config.yaml
dataset: "tunes sung on syllables by a formant synthesiser"
train_examples: 39062
time_shift_ms: 50
n_mels: 40
num_classes: 63
norm: "batchnorm"
hidden_act: "relu"
stem: "single"
widths: [192, 288, 432, 640]
init: "kaiming_normal"
optimizer: "adam_atan2"
batch_size: 512
epochs: 53.7
lr_schedule: "linear"
Rows from block 3, named by matrix and row number. Rows with one number belong to one channel. Each number is 500 + 40 x the weight over the matrix's rms, rounded and kept within 0 to 999. All counts start at 0. Numbers have three digits each.
# convs1: first pointwise conv (model.blocks.3.convs.1.weight, 288x288x1), inputs 116-173
# convs3: second pointwise conv (model.blocks.3.convs.3.weight, 288x288x1, transposed), outputs 116-173
convs1.40:533424493541572484467456557572471497540443441494521530446517512503539550517559490519539481498540524485428523502507539503477449510529495576473532491492463532486514544520504496
convs3.40:551492439478453535486475443423474502498506534516552545542425513457532517480517497491484482464436540501443519569465514479496474494511509554458420452515503507464497567464427470
convs1.41:543575532498505577475497428473532533512469512565462533537541523519522486473505447490522538517515496452508495576515499497540464531517432463539498553562513545481522446454513483
convs3.41:545524486541454466556535508471475506518412491545524469447474545467551436456466471515473547512547500514488554505498527486500585572400526473528463466463464523523466538497492504
convs1.42:555491520544485533488387451522516624510524492468494564509478454489526506482511472528512581498448481501521485533449546503498487435490460430517460519448498465494523510501447528
convs3.42:507578462526517505536471536512428446448551558474429538471491440496515537509493549510451469512514504552549471520496471598472479538474532553486409412474498501573436460513520485
convs1.43:476506538470502518400503516486476469400528383479468500479470424510475496489469528528457541503539505454544493536616472483503559517455478501478551450465480515495492434519530451
convs3.43:539498513511525471460452481503512473564474522448525455458522488412522533508428522489410437458531457530506510480554389475425472484472535489508517494543532532502566487479491550
convs1.44:572546529453470466422554523513473517482441493518483515496485521479527520535485509553523512478520447506492527408527427461443547488512523537456533443513532569458496537456495479
convs3.44:501472571466487443442554507492486533516510546631493489456507498506502565535403523542433514542549520509503569515495535502482479504479399456604494525524566490556502536525549459
convs1.45:488515461528516482493549521469506481493500529520499469514435532538506573479457493456491474549488487499510486502484445464489477511487526421495536463509500543507504555504494512
convs3.45:507502553498494568563550504498504504449435428495610514542517470513494468567496543497515446476508495475548481478490538512501434549500537557490487530483506489472473548456472478
convs1.46:511501479504490484557530493482552517584556483501494552552488448442496456447549520508452522487584577472463512559472498530504462538489460494535474602513480541511555483606502461
convs3.46:517520515551515510484477464494534514486448479491547508482503462431444548508464524521496516440508443527438466490492530498497511529465523487438496488525486512497515474539497500
convs1.47:506529431516539506486494499498475493562546487482537519511537448463484495445496497562462505502480472520538313523529508471452526515504476524481560525502541514522515531452487459
convs3.47:531500531468490514501534507451497500514502499538471535506455521526538557432475494487515517521443497511491457529537492470457605483480536414493458504511486506486458517510518502
convs1.48:514507553485475499423467560546467506456536443508501493469539492510456480503539441487570457490485581475531538510492565516540523484545466473494491493555543563529502464494534500
convs3.48:531540537436533479559531558507464485536492524469514520424461490488518479555504491457576527465535587501514451537498525504463534460520548445490467537496495451493514625497528508
convs1.49:481518522496512473521488535548467492516565480515581475499489520475563504488492451507523539457465474489481470475504457458496498490546423437504525521460476462469449533499560481
convs3.49:502497508515528568578533519461487485495608495465534494497494502474473582483504531448521496450478589494451565455507410536550550527438500522502452516491504473469482550488540535
convs1.50:438519476497475495496481510503483523428584530446531473564433489474522573508477488524433513451568488540496441549516547446514496437516500383562491480484498462489495459548503389
convs3.50:465490544540523480503492457544500493539444533504499502465417495494577472459530478460521522559478498507485508508558520496474464539571465615506459500547452572487452529506500541
convs1.51:470485594456501561471511514565504498533472543511457462496512446508533528490491447555502547467550483474496447526476602569437524435500553507479434445488454535476468527500486510
convs3.51:551487504482540504496485482532466516423490459584484438543483537434568495502468482519461527506483526521491520580586467582490473470482431539481468510511499608535476447510497388
convs1.52:556506471498455504521495414584500512474553471443487511478504543539461515449554498532535585413501551512605514541499536501539500480491517503590472537549445447505469541556553457
convs3.52:377439489506441528498536493532473520487437568544530526558444486518547523532499482462451530498530499525479560510523556469500505488457495494522485488561545485506463500490587460
convs1.53:479501495481569559470533564503500532559506516510466472487523497512443512497494563540552581517494598548483514587558512481404488470492498498502455522458524485516523519489519442
convs3.53:500485503502521516484568547536486475509534593475497482533471505531488535465513549498463431493491483573497558510468529464551524501430464512479547499476530511495506500497521484
convs1.54:575525454498478492559493470550564520505506526453438523462481407522523509462524497383505462533501554534540519495544479589498466471480522455556460513522592471512536531602512413
convs3.54:422528518499515509467456532502494497551536450507491539489438448517525522555527429404541473577490504537553554557512483526531496544492489496507500394496439561443511461487482442
convs1.55:466473536487451541549447457485431481511532503516483503508550523537440461503500504533451530492518457465533413525458505474488433506525483431484590553494535523508512542481474492
convs3.55:488437519463500579531486530444511463482551473595528468489475519427516533540481485468525503490510544499421504505496449526503590502491459536530538522607463431499502537573555533
convs1.56:459517483532532517528561466501489503427479445440522458501533467539451447497491557441536461520430461498502513564549487489519561460504452492464519499504495499485525515462558419
convs3.56:515495471534514543409552563512478527555428495464456545511435480482505510490523463559582491526442520398518548500491516422471507445504496535491507509508498530467524450581475501
convs1.57:534462452468452574520520534536428464590573470506582453450530516457502505461513473441429477473517500542557418515503503585503528558495497457468538532516558564452529556484466519
convs3.57:431550480571512502545468492527528521427478484537473467448484531430584573524508536493550499466495473505506464505493530464513500453484548560556533496560545501527464451531487592
convs1.58:543530535423436488528455525467503628523464471435587491542480534509506589553502492475466496470549532462556503477479480557470494487522511470475490420501536526449547496468504535
convs3.58:606465538474388505531506474481563521472531537556473522526506474501609504484450559493529432549512488514529500545564603500496495478507482513495548521431469569431511533526538498
convs1.59:485487479516500494558572525550579501470527442510538516442486575502543561482470511522501461446531539487506492482485528502480535560492466441467470573507499491485490517458501404
convs3.59:549465480480495496493477478502491525503494483606499537475510529480531542524509452567519569487492568452541566563534545575519503472482466495529465558463516582544461544509500509
convs1.60:515493542479516530516473480532488562436584485542610532539518471490505400530506488477493475409480490534484424465562517465491459545510524441498486483472496461510451453514505447
convs3.60:474551476522531494445472487520507527516491552407480466493489479536443524474442473545516495510498533473505511523507472537429494515490570490552492468524521489508509430616578488
convs1.61:473481569482498491471496487482475502491499479472568512508508450542491492472527437504437514507463456486545558509480477530511509494545519459472436459492550503497459510477468549
convs3.61:506525412592507523483424529509520450561495558460600424471492463555432556533508512510463482547501489452513561472526529502539444479530507605446486367525520595457459392553438504
convs1.62:496565543486513562478487504483462558437486500510494507566523599557497501470503486456571548508532525500473533513507502556511485546518494492536490525528558407498379455472496436
convs3.62:545547499479524516483509440551520498569524532494447541525553532468527524540609502465476478553518520520508488519484489495426515557528524468547513546436584493614510448547501468
convs1.63:486532488609514514513450504488481471557525441514544501498447531497526538411448512451480475502527451514438514479503463474615490502446457457479465522566539407504474530523490527
convs3.63:497457458460454530445523552483437440529470553526538549511542533485467484447484456470525485582468492548472465503530443529557481484463498516556502496410447534473530508505475469
convs1.64:526523398477456485456475478510450437476480566516533495459533516549487513428561527517504545470527448436572502520584538474520476464442491501530565545561473534547494527448472509
convs3.64:540507556521470511451516489599489475650499516460541490503527492464535498414482497607468446515478411512605575501539460537557491467543528550503526444528462555552539447463454473
convs1.65:427478517511490453451580490562487498508540574494504499506516438562530494552441441561411526514518570492546472541525508442449518488523495501482479458396431548530431497497556503
convs3.65:523482469481494551534535488535487516586496553522545520489485549511535503483525493530544469503469520512551513473536480570503516481514436499522518552429461494525492563475490566
convs1.66:566503439453452523453510450467429545439466446494516481512496454480518526472520506481539528476498497473523469475422498567514484519466507526478482540623505513512500525485500539
convs3.66:487463559518532628523508468511536499525617490562479467557520528489472449473562516493533460477530491486438549535420528509564467538431484480496492466606440463550517493473516508
convs1.67:414519453459570512471539481538448604518524533468483497561531588566466497482559531524455498523482512448505468646497537506507513418528469497553459487491549526532500506497544457
convs3.67:540513461475566501524499482529509475492489477470506542494461541469447443526553543511516489472591468545502467461434563488496463499580459522427480397479489461510467575555485504
convs1.68:471452497524499520514474542497530450535462516521466520485494465484496417499486540564413471521463495511535551471417493508511512457463456552502475492528481467516484489499572474
convs3.68:441495494506500399510473489507457539484590517449433493454521520497600456552503458496462475534508536496540525570504493506474454470541457501454513440519463519488547455532570459
convs1.69:538498565440479568440489488470590561520419510432471462473543504379476473582432491460529500498482474505588448484547533482512533590536467482562452535548495482466423536486578437
convs3.69:511519539472468481456529437477530559488537565442497517450489462444382519499510497504499447489453497506434590422562590534478504449475480463522460446532505526516541518502464479
convs1.70:490522425578495538448434437545495525541501462537490497476482432512486518479518500448514511581450498523484460454531529524489523500446530469464498544538515496528454456472526550
convs3.70:517435468491473516544455488430523507610540584535547452477511503483437532522519561468476550455519466552572482538466491507436475471511501496553526517515391583503563527459447494
convs1.71:466488489486506472434570495490450474433469504475505540453547478498482507485498562513573473498510527538525595523506486547524537490504558477441495561470483518494469453507517437
convs3.71:492527531513499559486510397446544538460573511501447518505518454368524518539579531416501520427499568531472604501454498477524456493440489468466509503509402454527529529530473542
convs1.72:449515537498540527410485449524510518534469502485526474603571513520535538510572518560570541506406428532501461521520507409450519453532431510547532458418490493560489512508480428
convs3.72:498524442527532566520474510508544489436494530501532458493501466544414388451482540453510435563560512527501549527527492457465459522500446556506537488439526523458424504422484466
convs1.73:501501467489503557558564570483513523475545520524548439449485509546580520453476521530447479544519530526468505505457453498501525443465537453522533493449443481484464501524508469
convs3.73:560382464455476494511568492508509580523533494447510496514497473438495482540536501463531509511530451477535547480451464459492516422574525488567517555422466538501470528476562506
convs1.74:511435502485509452454495487504441450488495481526478535526467434461460556520542536499495544535431445507566503536465489461430531472513562468545534517540464494489451479513525536
convs3.74:450479535507483445474534535531441539527451528492541534488556486507501512445479553443483523511498524503516593560490524482483523467561470493491454486506494547588503494437533478
convs1.75:526521524478470537440469525486530553484508446523546498477633453523560526512509524487508490513450488459521504499565476501418549474465502510420421559455535495473532553568488520
convs3.75:468530473525490480513439507551492469444534506555489500447445513520486448483445539505523539464537493514516494532497490457514487538495526474456478539458487503501519537476513503
convs1.76:480490490483423422454495515505439523525471513493432543530503519526477491459526517458533452517515506510502508499545475479515537513512437542513519513489509481471470502447401467
convs3.76:419469509473541526496533487522478490515569506514486488458515533539527481521458432509450550451443523431524579484535522484579511537535523490498515514578512484513592433545536564
convs1.77:517495475457530516472513531505509522537526508476486495481528532572413537487559508471534498472507446499551520507454538465464422520515487492480532467466510529511456558488516488
convs3.77:476460557468514502484515479508523498495480481514512482449488460545492457488485485451458452543506450502532467472530524490422459488557509497512548499536462515491517505565477480
convs1.78:478505484495531526447508467477518479499486509532497487477516530516445572453468540575516488457429500591494467421496564529488522439482481514522484526606460477539470533481536538
convs3.78:553527433491434488480403541607480516485396540463509457467509453450600471548457496491459604459532482474566478507475456583496494507498550512472490460503521485508478433506506414
convs1.79:515458425544443540539431490489521413498524502537487490463567533572542552550566576517433462535501508465484504511478490506478501482504534457542509531510453534573567555505462513
convs3.79:474646480442521531494498444490573508498475505485489594505530561492495568523458538555597478513545532446542467503519472446393481490557494456504504510531567572473527515496501497
convs1.80:488467481469524458410450479457512538540553522460511506450482471491501430432516495498504527519485435540469541430555473590559516505472529526450479468520493530467511527491447441
convs3.80:518467479481497494475471474496459474462469477497489489548494502500459503484507443507444525578513533451466429516532511548485517540553498492545553511489475544524437508468459516
convs1.81:482452483573548446513488492529486463500513475505495536515452478421424523521520534494459507550519533531503509497510461606440524469542547569482483514491436528503563527449506547
convs3.81:465520508546514564465474464523500501467567512457470469546491614556513521502482447477504506533494570507521509513506434449467505497507491566469533594476481537559524462517523569
convs1.82:519478483511494475464548516534438501461508501550505559519558493497479490507496448523573493504490512519531549475483498500495563514548537486451508507484509534510493486529471452
convs3.82:482474517525537541494463527544456503534427523492519471490461525473463524475499481510501449586507454456472544577561431490447523490534474533528540567519594570492475453536547470
convs1.83:496501561578436466546500537482529494540493467462504505502527529515490602507522500493585459554518574429455541495488486542495527536504600519503491491535514486469458566536435426
convs3.83:612548476512474498513493484414562533478467443498488536545586488516526582517472511535517494499512508477521473476511495487450537505522492520526430532485530488558449544545548539
convs1.84:497467439545502508489470444481480484517555465504484488453440553495449541538518514491533521482472523476537534470481402464502498531583538526521518508513539566561497512506558428
convs3.84:492435495492513519477481480482479546456498464471500519519484456451536507585510561488550470484598573513474495504501449490517476549478576547436463499480535465476557510489560452
convs1.85:502501466480491549453461540533571559472519520455512496520480548589478546407514506524486542583432527516479494503475494465530535565459566487474504504485530593467524500531429538
convs3.85:460461450481480546495547533475426461485522435515487489523477495501537446515463475502433484516458531481465429472471486491421506499540533506479525548499515523494513477451471572
convs1.86:448519480512546546449405503539517457434485538423556499610491503520512562493480508514502477519509517503472478445448561472478550470506524464544518418492532508528453504512489458
convs3.86:560525505440473507511477494459504503486541537499502503435527417529545468487546438567509468508515532506466464468446655502533535518457458507532495497494467455511536527457522498
convs1.87:528423421537521511503471494518542530445424573560572537466545572528484561473517531556449510470597417483486495503522505450473496512464470463472461493513548484539441515519480487
convs3.87:452523465460483520608530473524472427466568468485524505537556550566493494484544488491526531430452475480454493489527483480479483481535458540606490541550483518491535443518556537
convs1.88:500444452511485516559498491478508493509519487442493516480483433492419516517448542486509469521496495519489438527505552487529558515486409608477454557520540497520542532506471521
convs3.88:530477536497472458494506467482515509509486470469505483491439430551479558452522510487419446480495542538487500506418468502542525486493524524437455436529469514469488507478443507
convs1.89:518472528520534440553471533480502412510472480496454487507486467438505517473519481471482546569499547489528560496443514513556534496447481485462530526526524527529530526447442484
convs3.89:469529464468428508508512485477451502518497471562521457494492506508516440515499482464532470525478491475553536508565548497565501511541567528489444524487497498476530455508573466
convs1.90:476556495511516514422510516506535506483521460500535494503550505534439423509518435439507509455521485531511513475512492534443565542476540480485523538552523440454506475526499489
convs3.90:541464490497470509521509470467520469525525509492533508399445514499508491476502546554511472519517465520560438492543540527555503530501487508478403482503491553452490502505481537
convs1.91:516512495532607443498473457570478521519531496545496535472452531477514557468541527553459470451583515494543416471463525530581497530505480453551510453460452557527457502410463479
convs3.91:446562460465553465502489486633454533475520545414542463506484528524575537508491639532509551436562545504595474498432464471482427563515538539579452489478534444449417484467401549
convs1.92:444505520496518494437454555509504462423520489581512473483477414484523432544513522561517525489408463557552488537541483487488473454499548517393500451548489515518431541477481508
convs3.92:505512507511478498529436561526501511539468455499516542522486449498540524525459475529583560482548475464491432500474454483392493483488571483545472512499502497572481597504548531
convs1.93:481517496502552505520482582498512450518453522545541527454446453485473540522515487562493540487449374479544494531442486515490537481458542493539470519516482523530503506513501491
convs3.93:577509454590499501545487450458488542510500506497491514495481507459465461512493536569506455511524473447522467522551530475494499479483479573502492503511550544404556415488532466
convs1.94:492520510516461483479502504449523529526489476350535556507476491535426474478534401476468493522471415487508506519517552463566540523556491513453529511489563483487509506464475524
convs3.94:525512526462433444496491452460540430519466439490543529512544516466525490536498495451543436486533510505513588489440449472503598571499501441478447470554529563464495567496440536
convs1.95:523496543461506526470508530548506572481445391501485530570540431509551497514527468551449501541519447496480497535468507492480554551493527503546496482482589453499432505547539551
convs3.95:587502525569461429516471451459467538539520535517536486538428424523529516449508549529521534426496522474487552476447427583551535434498549515546496440527537505481522486453489558
convs1.96:546537462487526524567483460531504550482465468526538470563502552565541510572415463553558518496490471502512500409439451461532538470468532513517566432498546519468448441504479583
convs3.96:547508463488534469479547467520551540499499470491537570505595486538566517485537519545493514507506507490478479541487533539501482505503510526625508568482524465459501480472521439
convs1.97:520475488495502481462548433489486506460585502549492475428488505526514498479504555568503472548460544509480487518506470496484447458537489481514514490525514568521574509435557535
convs3.97:470446576430509563480512486456516529489490457484489498465443498559475514561503424506444487482558437506517540424491498492454479500557445558548502566507495560515532462597518493
convs1.98:527485481520486435502432485481426504522513472458486563486474496506471537511477466513539488545531454471471575507523522549485474507471560460566418486502490471488533561525574500
convs3.98:469507470519454522527451466422501485473476494473390580479509479566476514559521499495516505434472450473476441469447595493494488478489438386555472544482433452468462510553504531
convs1.99:489477527488516441582464586537509476536581477482486485500479520503463486510464400488462547618499466490525381521551615496459382473513551424509485488504581509493500491525498448
convs3.99:442426500501474459588443552549535536539585522483449510504560564470520480484556457516484450493465452438413459523481492510519524547519478479525482514529510550531486508557468514
convs1.100:530441470527477489490480480474494599491558542453615461461520485498518495527486473459548451504509468607535520538511498485543425512539482527470475475524498511476456519490510475
convs3.100:474501483458474468493565466543518478459535470526546492498404583462480518486501447461486504499465500580464480544518521481488469533486440477499496512522519504538448470470504484
convs1.101:489506548510532501570548527511507481611597488514514502521489508514449537440457544583539470537503452542470468492510450507562497543509558548552536528542409462501556589555447589
convs3.101:468499456551485521583434610490476545603508569529541510490489479507477503554481501531481485476481473529490518553504470465498546487496499485533522515496489517550464508504559485
convs1.102:458528433555553491539488477561574518488521493542473505455469470476510546509543490473564490520560582512511564472467561561496448481513448429523495438548496447501502501442485480
convs3.102:481497503514461500462497499524573523547514525510526445498534528457541459495494531417451436530530470537543510544433453464493532506533562547499497418539523564482477537543529476
convs1.103:560473429493458532468487585486425511542529484519499501538576509508531496507560550514494531519518518446574521513504469563462412454567493471443500493415494512472555480497521556
convs3.103:489488465481392516502518509504564470500461622480476512499504551518553490419418526527491520549528420569426472431478513488577442413530487464492465429521460512389499519522537510
convs1.104:551553491479440554427444438577536542437516503486474495510508499502475516497525508499500445487482463522509504535528531440543463534533513500483479443486506554524439528521509576
convs3.104:522456425521441530571518545512514495538537529547568467517423431515526532521468541514473566479467502473512488539510489510595441387527514471493479443500480474516502539440454561
convs1.105:431511490463504467490459436490478518511530480525488493481517474539449480521509505492497457446440469558488573500482475529483466553530545524462459466540544520517479470494556486
convs3.105:493511475525492564445474513465538411539535497493484544563561489504546496502539464453586511501419519447481477516563530465477500488567433528454594505476445490473504502479482521
convs1.106:435470513537545474534447499491464509592444504501520516582493403496504506535529587471521522464496474485470500495518547506474524531478471466528488518446529515496489506523525433
convs3.106:459454386564562567496491516515560535453523451540569476458504564433517504523512582483590468567504449425513431608531488499556505499576444520461515536486486509490484466533511521
convs1.107:500464484499430451565477552538443471411500456479496541547486524370415513529500474557433426564493526514542420519533515550491467510490530465524517457421519574502484459499430531
convs3.107:535513481483471512491539540445458453536478475523493564541532537547508515466395484575563456525441509544523470562524387498505469523469519535509491509579533509485557501499478544
convs1.108:527457497520515498525522466555512472483489490496520520462488490531490431524494462478505477498416570533517499442464532457454510522460438518538428517497559530485505487549522540
convs3.108:452528526506491504498540537509437476522528484511470485517511506551465430447567450507560470565517532516522483535460511535520490545507485547468507459433499465554507504530538446
convs1.109:566485474468505454429441532513555530543461516552493467576537455565503519495500489492513553548459471537479483481563604486529525459553553452517541490561500519491490569493563496
convs3.109:460481495508437469481487520551505493459482517504453484495511495457435521460553528568485523518458486442485470504428457470467543496421536535494491524530460495470465475593478531
convs1.110:507519479498490514510531551410495488550471526581498538481479574514493557476463495480545477503514492571482524500485431531547447409598557549449558450548439512428527448542518413
convs3.110:490556516459479469478486517513432518474478490544474525488502529482522518503527479591455518486519563558515525513496509473462519512510564450442466450482489516482461459452517468
convs1.111:521502413491524586526434502492483515491432482523611463511451502556481508411544506478534509521590544574509487548530479492463472466520512384495518401518524548491436505474510530
convs3.111:484495473546595549496468454467530498556569494503497472531521451460430553537411506512558530488470520474458497448509498579472540462475491622516512551549471511464483484538501548
convs1.112:485498506564564506459542544438524521516544540610489505499508480508505482393483510551468513519518496475506464513511487469482508474493437535508511566514505505489544530555542593
convs3.112:494525456471514459493494545544520455534539469562492481540495552501526533498521589458517484503472520451573455477522504486550521525500542439458531475451468518536497563475491486
convs1.113:409463533544516575482579504509516507571504434473502479474468528539540490440568485540442523504552504524496480503500490447498513414497498505533468590482491487538493512487526484
convs3.113:571508508441479543520483477498512506471485436523481508568463447500511532529430499516459482558465526540518467475487480505465433502403525489442530453496535551532483550496480448
convs1.114:473474507506454541528548465509526453494378552434522506464494491618502652412463433505477449522472471544546534555512494455509569500478525489535527508543513499537533546509476578
convs3.114:501508606460559452471416503452534550514457421594465435411558475442540585490543545481497484494468479586514457571468400473462583473451592524404500446518530480503449459562502518
convs1.115:501446490508519405528462528548474482483489416490530507450538421458510531624472504589506510459450513557498469500492538470534474499524544496500522503537520547473489478454529497
convs3.115:503527523531568518483520489485529432481553494483486528527425470533507633504483413511554516524494531553448549476488475492527519511545502426475515524511463509488443557544476524
convs1.116:470522489554548457511533558484451497505497474435473515458489515417493481453440573512518449573450524511508527448538514466514483487483476517484509514505513531480545485490541499
convs3.116:552494404520536529435439565458548469527527494518466548471476495537545500574543500452563563555516535477405452560438462509488503500532434429472527512560473507544476588533499497
convs1.117:486486503494462449427540549464534449543451440439409515517493450483465590527592514498520487573553538491484559487500513530519497403510521515524532493496418511474531461521528442
convs3.117:478456563493562494524471521520541473533454513469533537526508510507535500518429501556501568478508493490641528510507535515465542491437525494524476497456533545497408467503524476
convs1.118:519465478555472536499503486487518453537462507623522478588549561477465545490509525474450484514547481480505482605530540578495454508534467488526517477524461542502545508472507513
convs3.118:495513482527457515582430552551491467486443495453534495546524428522546465550432541526560556501620519476513495571419517491427455457542486459515490561508528520466489502492533505
convs1.119:535514502547474532472501445458512491496484547483506512468487469505488484473546487474465509450408532529502523473518504500537501496460404527472472545592474451539519497475512365
convs3.119:533464528469476434462506469504493585531417591515497467486493505442468481432593533455456613499477550485471600432467564472524486521507508508627516541459446577504480508447529478
convs1.120:534492430512489514478493468457402419518489486471450463505467445425491498567453507495476485471495448491528552470501513494490497525481521543536493450461475489502497528560496547
convs3.120:537519495500473504485511524512464419453498450522449497475501531516488493511500459550478502432489516492446478450558512472559510488506449464447538524502474463447491500482456554
convs1.121:481545488525509488444504549568505561566445597404479509510500469568526539512524456525523524537454522511397439521517520438474570520494488594446508536481537521440480560507502478
convs3.121:490473520542467505541476471521426412478520484509496466439463554469551422486475477510534496517548510516471471533483516467483464486498495536473455486496450489464464502491471446
convs1.122:542488498485520529520511421531455505481468512564552509438506487570514526454474454452488491497434449447479578469423522500515584494469511512505541551536456503535525515537481563
convs3.122:453514554429549537487568460457493548544509487470458501404506527525403468517502472498478488471469526495545512479448440493509499470529537485441503508510585523481521553492430465
convs1.123:515489501497476428403509563519507530502586487437488511560504449528420431459491481483473448507409513493508422533541515439478488458479562448513450467493529544486437490477508517
convs3.123:542531519484470478538522515530465517510466529485500499509513555451499499493420534486521501486476482540535511456509474485452524476489520505455490486499474585504474535512496496
convs1.124:453518454510439533467511504504480546445559512529511499514442486498586500498508478522541514470421500467547466477538522491511565489471449513507500532536434518484500503475436544
convs3.124:525500459507495563466508507496474524377481518544475490513519471527526515481448461476509480477512545525477501524569583519483491532566475545505517554502494536497445507515538503
convs1.125:546511495445503482516515494536553500486615464495507476549477443503476513485484482489521469444545504476521468499527542589534513502448516468460466465542515452528460550498528563
convs3.125:417470463563549524498477527485478505381530506470544472545427475495508448498499410513465492586463500491543503539468520561507506499496508565538487499532486483511471481498512549
convs1.126:500533460472525573467428444546541516479552428487555520474522445477510561519544580513566533485450468529437543469499515576422466544494528552478486513537422513456516473486487468
convs3.126:513476517527424461504552489482513566435482482485512491443464461462566578451502528486520469467496501575522561550457455399507546489461517497485467485576559519500465496470575487
convs1.127:511524453565438530475405418506427492518486450471488447481512554552500478490518507548454603446532485507545501501504530481396449503501443508483447458515544536496473550464504523
convs3.127:509509539477554525520437542484525459441527505446472404484475472449465464492502483494480503545499477480499502509483509527448474497490554421458518496503498501531461498529449516
convs1.128:479441498471510473509479500446508516467462528479497535511447482500424433543529488485523541381562470505495483491494457512537502582512555548499512526544607560481502505515530510
convs3.128:559544563578501534473527500548542503477489533492529478579478491489554429452496486478440469493455579523501556542536568489515448516479519532449563568554549503488541506511511454
convs1.129:534474614460464481478501490452467607500555496529510554509450520473499459497499424516500529521451489574493523587477601521492489461501495457498469491507491497512499471484531488
convs3.129:577522482544500501467543567576432483534481473502577392447474419493546501540458488479400512452504455509491542499493442533544453439489516562490458499453408464562459472468511444
convs1.130:499497518504525462527523510552472498461546544571543396447547530474476437534467455491517501474483527488474494443499537512538471531508521485466521405553508501497505537461480531
convs3.130:539499455506436581487488517606511514523511466546488567502527458482492461468496501493532540501576488468467529454465521450501507500463484517509537512454536487459433552550503547
convs1.131:565517540524472523521475509469450453452493470522554498484524464472488554434441517523458490472549550522504470511503473509626485494476491476525458550525553522500524492505551540
convs3.131:476524459456516551466545490502552474490509538538513517451513425573479459501546470561535568561460480498477490504497430480516500474518444539508501502448591484508480501534497568
convs1.132:518512476471473472518503555482424471533516502495478550489542477462534458519536464513502552496468547471524533528517452518478581566522447464470463553487516577542505499571513522
convs3.132:469478557517553522543507470444548512441571499478519491487469438512472568501491475485512489469481575514498449506469564504465498516555556520512514493567526511497493513526544538
convs1.133:517517523465533550509491558544561547517573449470480515568498435523495543509524438566477563456483501541616510515408485492492516487529538485502462545455550518493524510491532580
convs3.133:549563467533507526493545551484453508534477493548496519462515506560538550481543478454482447463538504573472510444382538558477457535490475443520429450497424451424432520527461595
convs1.134:532597485491440503540532451505469595463495466420556507488514479501477471408476493536516511543438589412485502449473564491623580488462489486486446484556485472395490484534491521
convs3.134:490559386509485593520449492486546508527462521584518452566463603582541491470482522497494530462424493468505520481468382453503542402510457582505469483486507447492584403527523442
convs1.135:484541535521518570453502496485478537473487517524502471527543561525437541571490442584477548502545459472498442505501528482455490534496474457479493539530452520520543551489480527
convs3.135:479447476480449484546563495459526560510491520532478447579527508486556490517506482437509497571486515503446489470449581522504490457526514459528480459509429544531449552410600513
convs1.136:466549444502442498465548527500519478493468519478436489488519493443548429452438581534488524513507583508515472613505490443520544506545542480493520417501492523466433505507560524
convs3.136:466538547497525483435536607643541448542433425471532511450494474475525457544447502431525522452496523491499556462480496455487428493419518458468519462509485464527538579484472496
convs1.137:500499524490482489490479471465507522528542476522548482417531479429512511507572521534480446475569529495529530525561519554422500457489510446535496452497489476474550528492467505
convs3.137:501561511440460502498464496502538507576483497482510596475523495524494451426459467494483497510519473494493482477466551543504525521504473527456420466468485511522554439551485566
convs1.138:440473505504446522518473474485466580503408516489501505465565561589525543459533511497510472479474485436474535468480539483513427529480453436414475547474492516516546496547547455
convs3.138:514524474497434503512495475466506469457480514508484543476487524550511428500476541473533509490515503469523493483496510486509520502504463480498496425550465466449474510496421494
convs1.139:536497522461484537465510518485461499386552488405481541539509519460473563484481467528492545518496563474552474489489501554555476483492467469440546467504519515491515519503557496
convs3.139:446516513557505503490506531513480458527475475474496519441489428499491510544502506505531526498480453483475540436474503505555538512470503541420409529430417488543518539522522494
convs1.140:468449505502511577490494484524448442445517456433502462564541516511460562514517574511425461496549461552609513557563513449499423523419438532440444554497529537514525561472417492
convs3.140:458521499470459550503493477496467504375429567585386564455450490517550443507472483512513474558532541514508486536441443449488481464499526500473526456414560468554467491554446464
convs1.141:510443566488541532475558450468431483520494477561437446499519528539535552450521442524443487508449529505487572500441416469523528484554452528444498418598433498495461492514593499
convs3.141:522562504491437515513540547513480461605437531509543392513507487386589484495542485570500511502486584486501473475488516485593523468486595525438482431507580527507480535431557438
convs1.142:457522492453522528467510513442476533534485473436542447493525497556493548454443509443456519523471515530504490435522530504492471419533443465547507576497532461460545455572472515
convs3.142:544478546509438487550518468491480585505509585499447510539489467565513511493454513509504432471512476521521470550455495504468482571499507549463444517497549520513549434546513529
convs1.143:451549454501556481446491500511492489541442459528432437535496524479538476507397460433536496552554499539515487431506447507501524509493475484517426470475490508463495494513453455
convs3.143:431520561451540496522446489492525521484410508493496531500451545523487532557453457525430535424496474576445400509519437522518531488473497528436500555504498506487474539502484517
convs1.144:481546519500480439505538548443519448489590468506498476477469516505517559572481452519497479580501493417569492501541485523508420498469445491495533521560493472484540527470479445
convs3.144:509413503424565494523488541495521488496496510524447535490440480464484555542522373486431530475498392557498480510522546537491488549498504459586496492439475469422500504475508522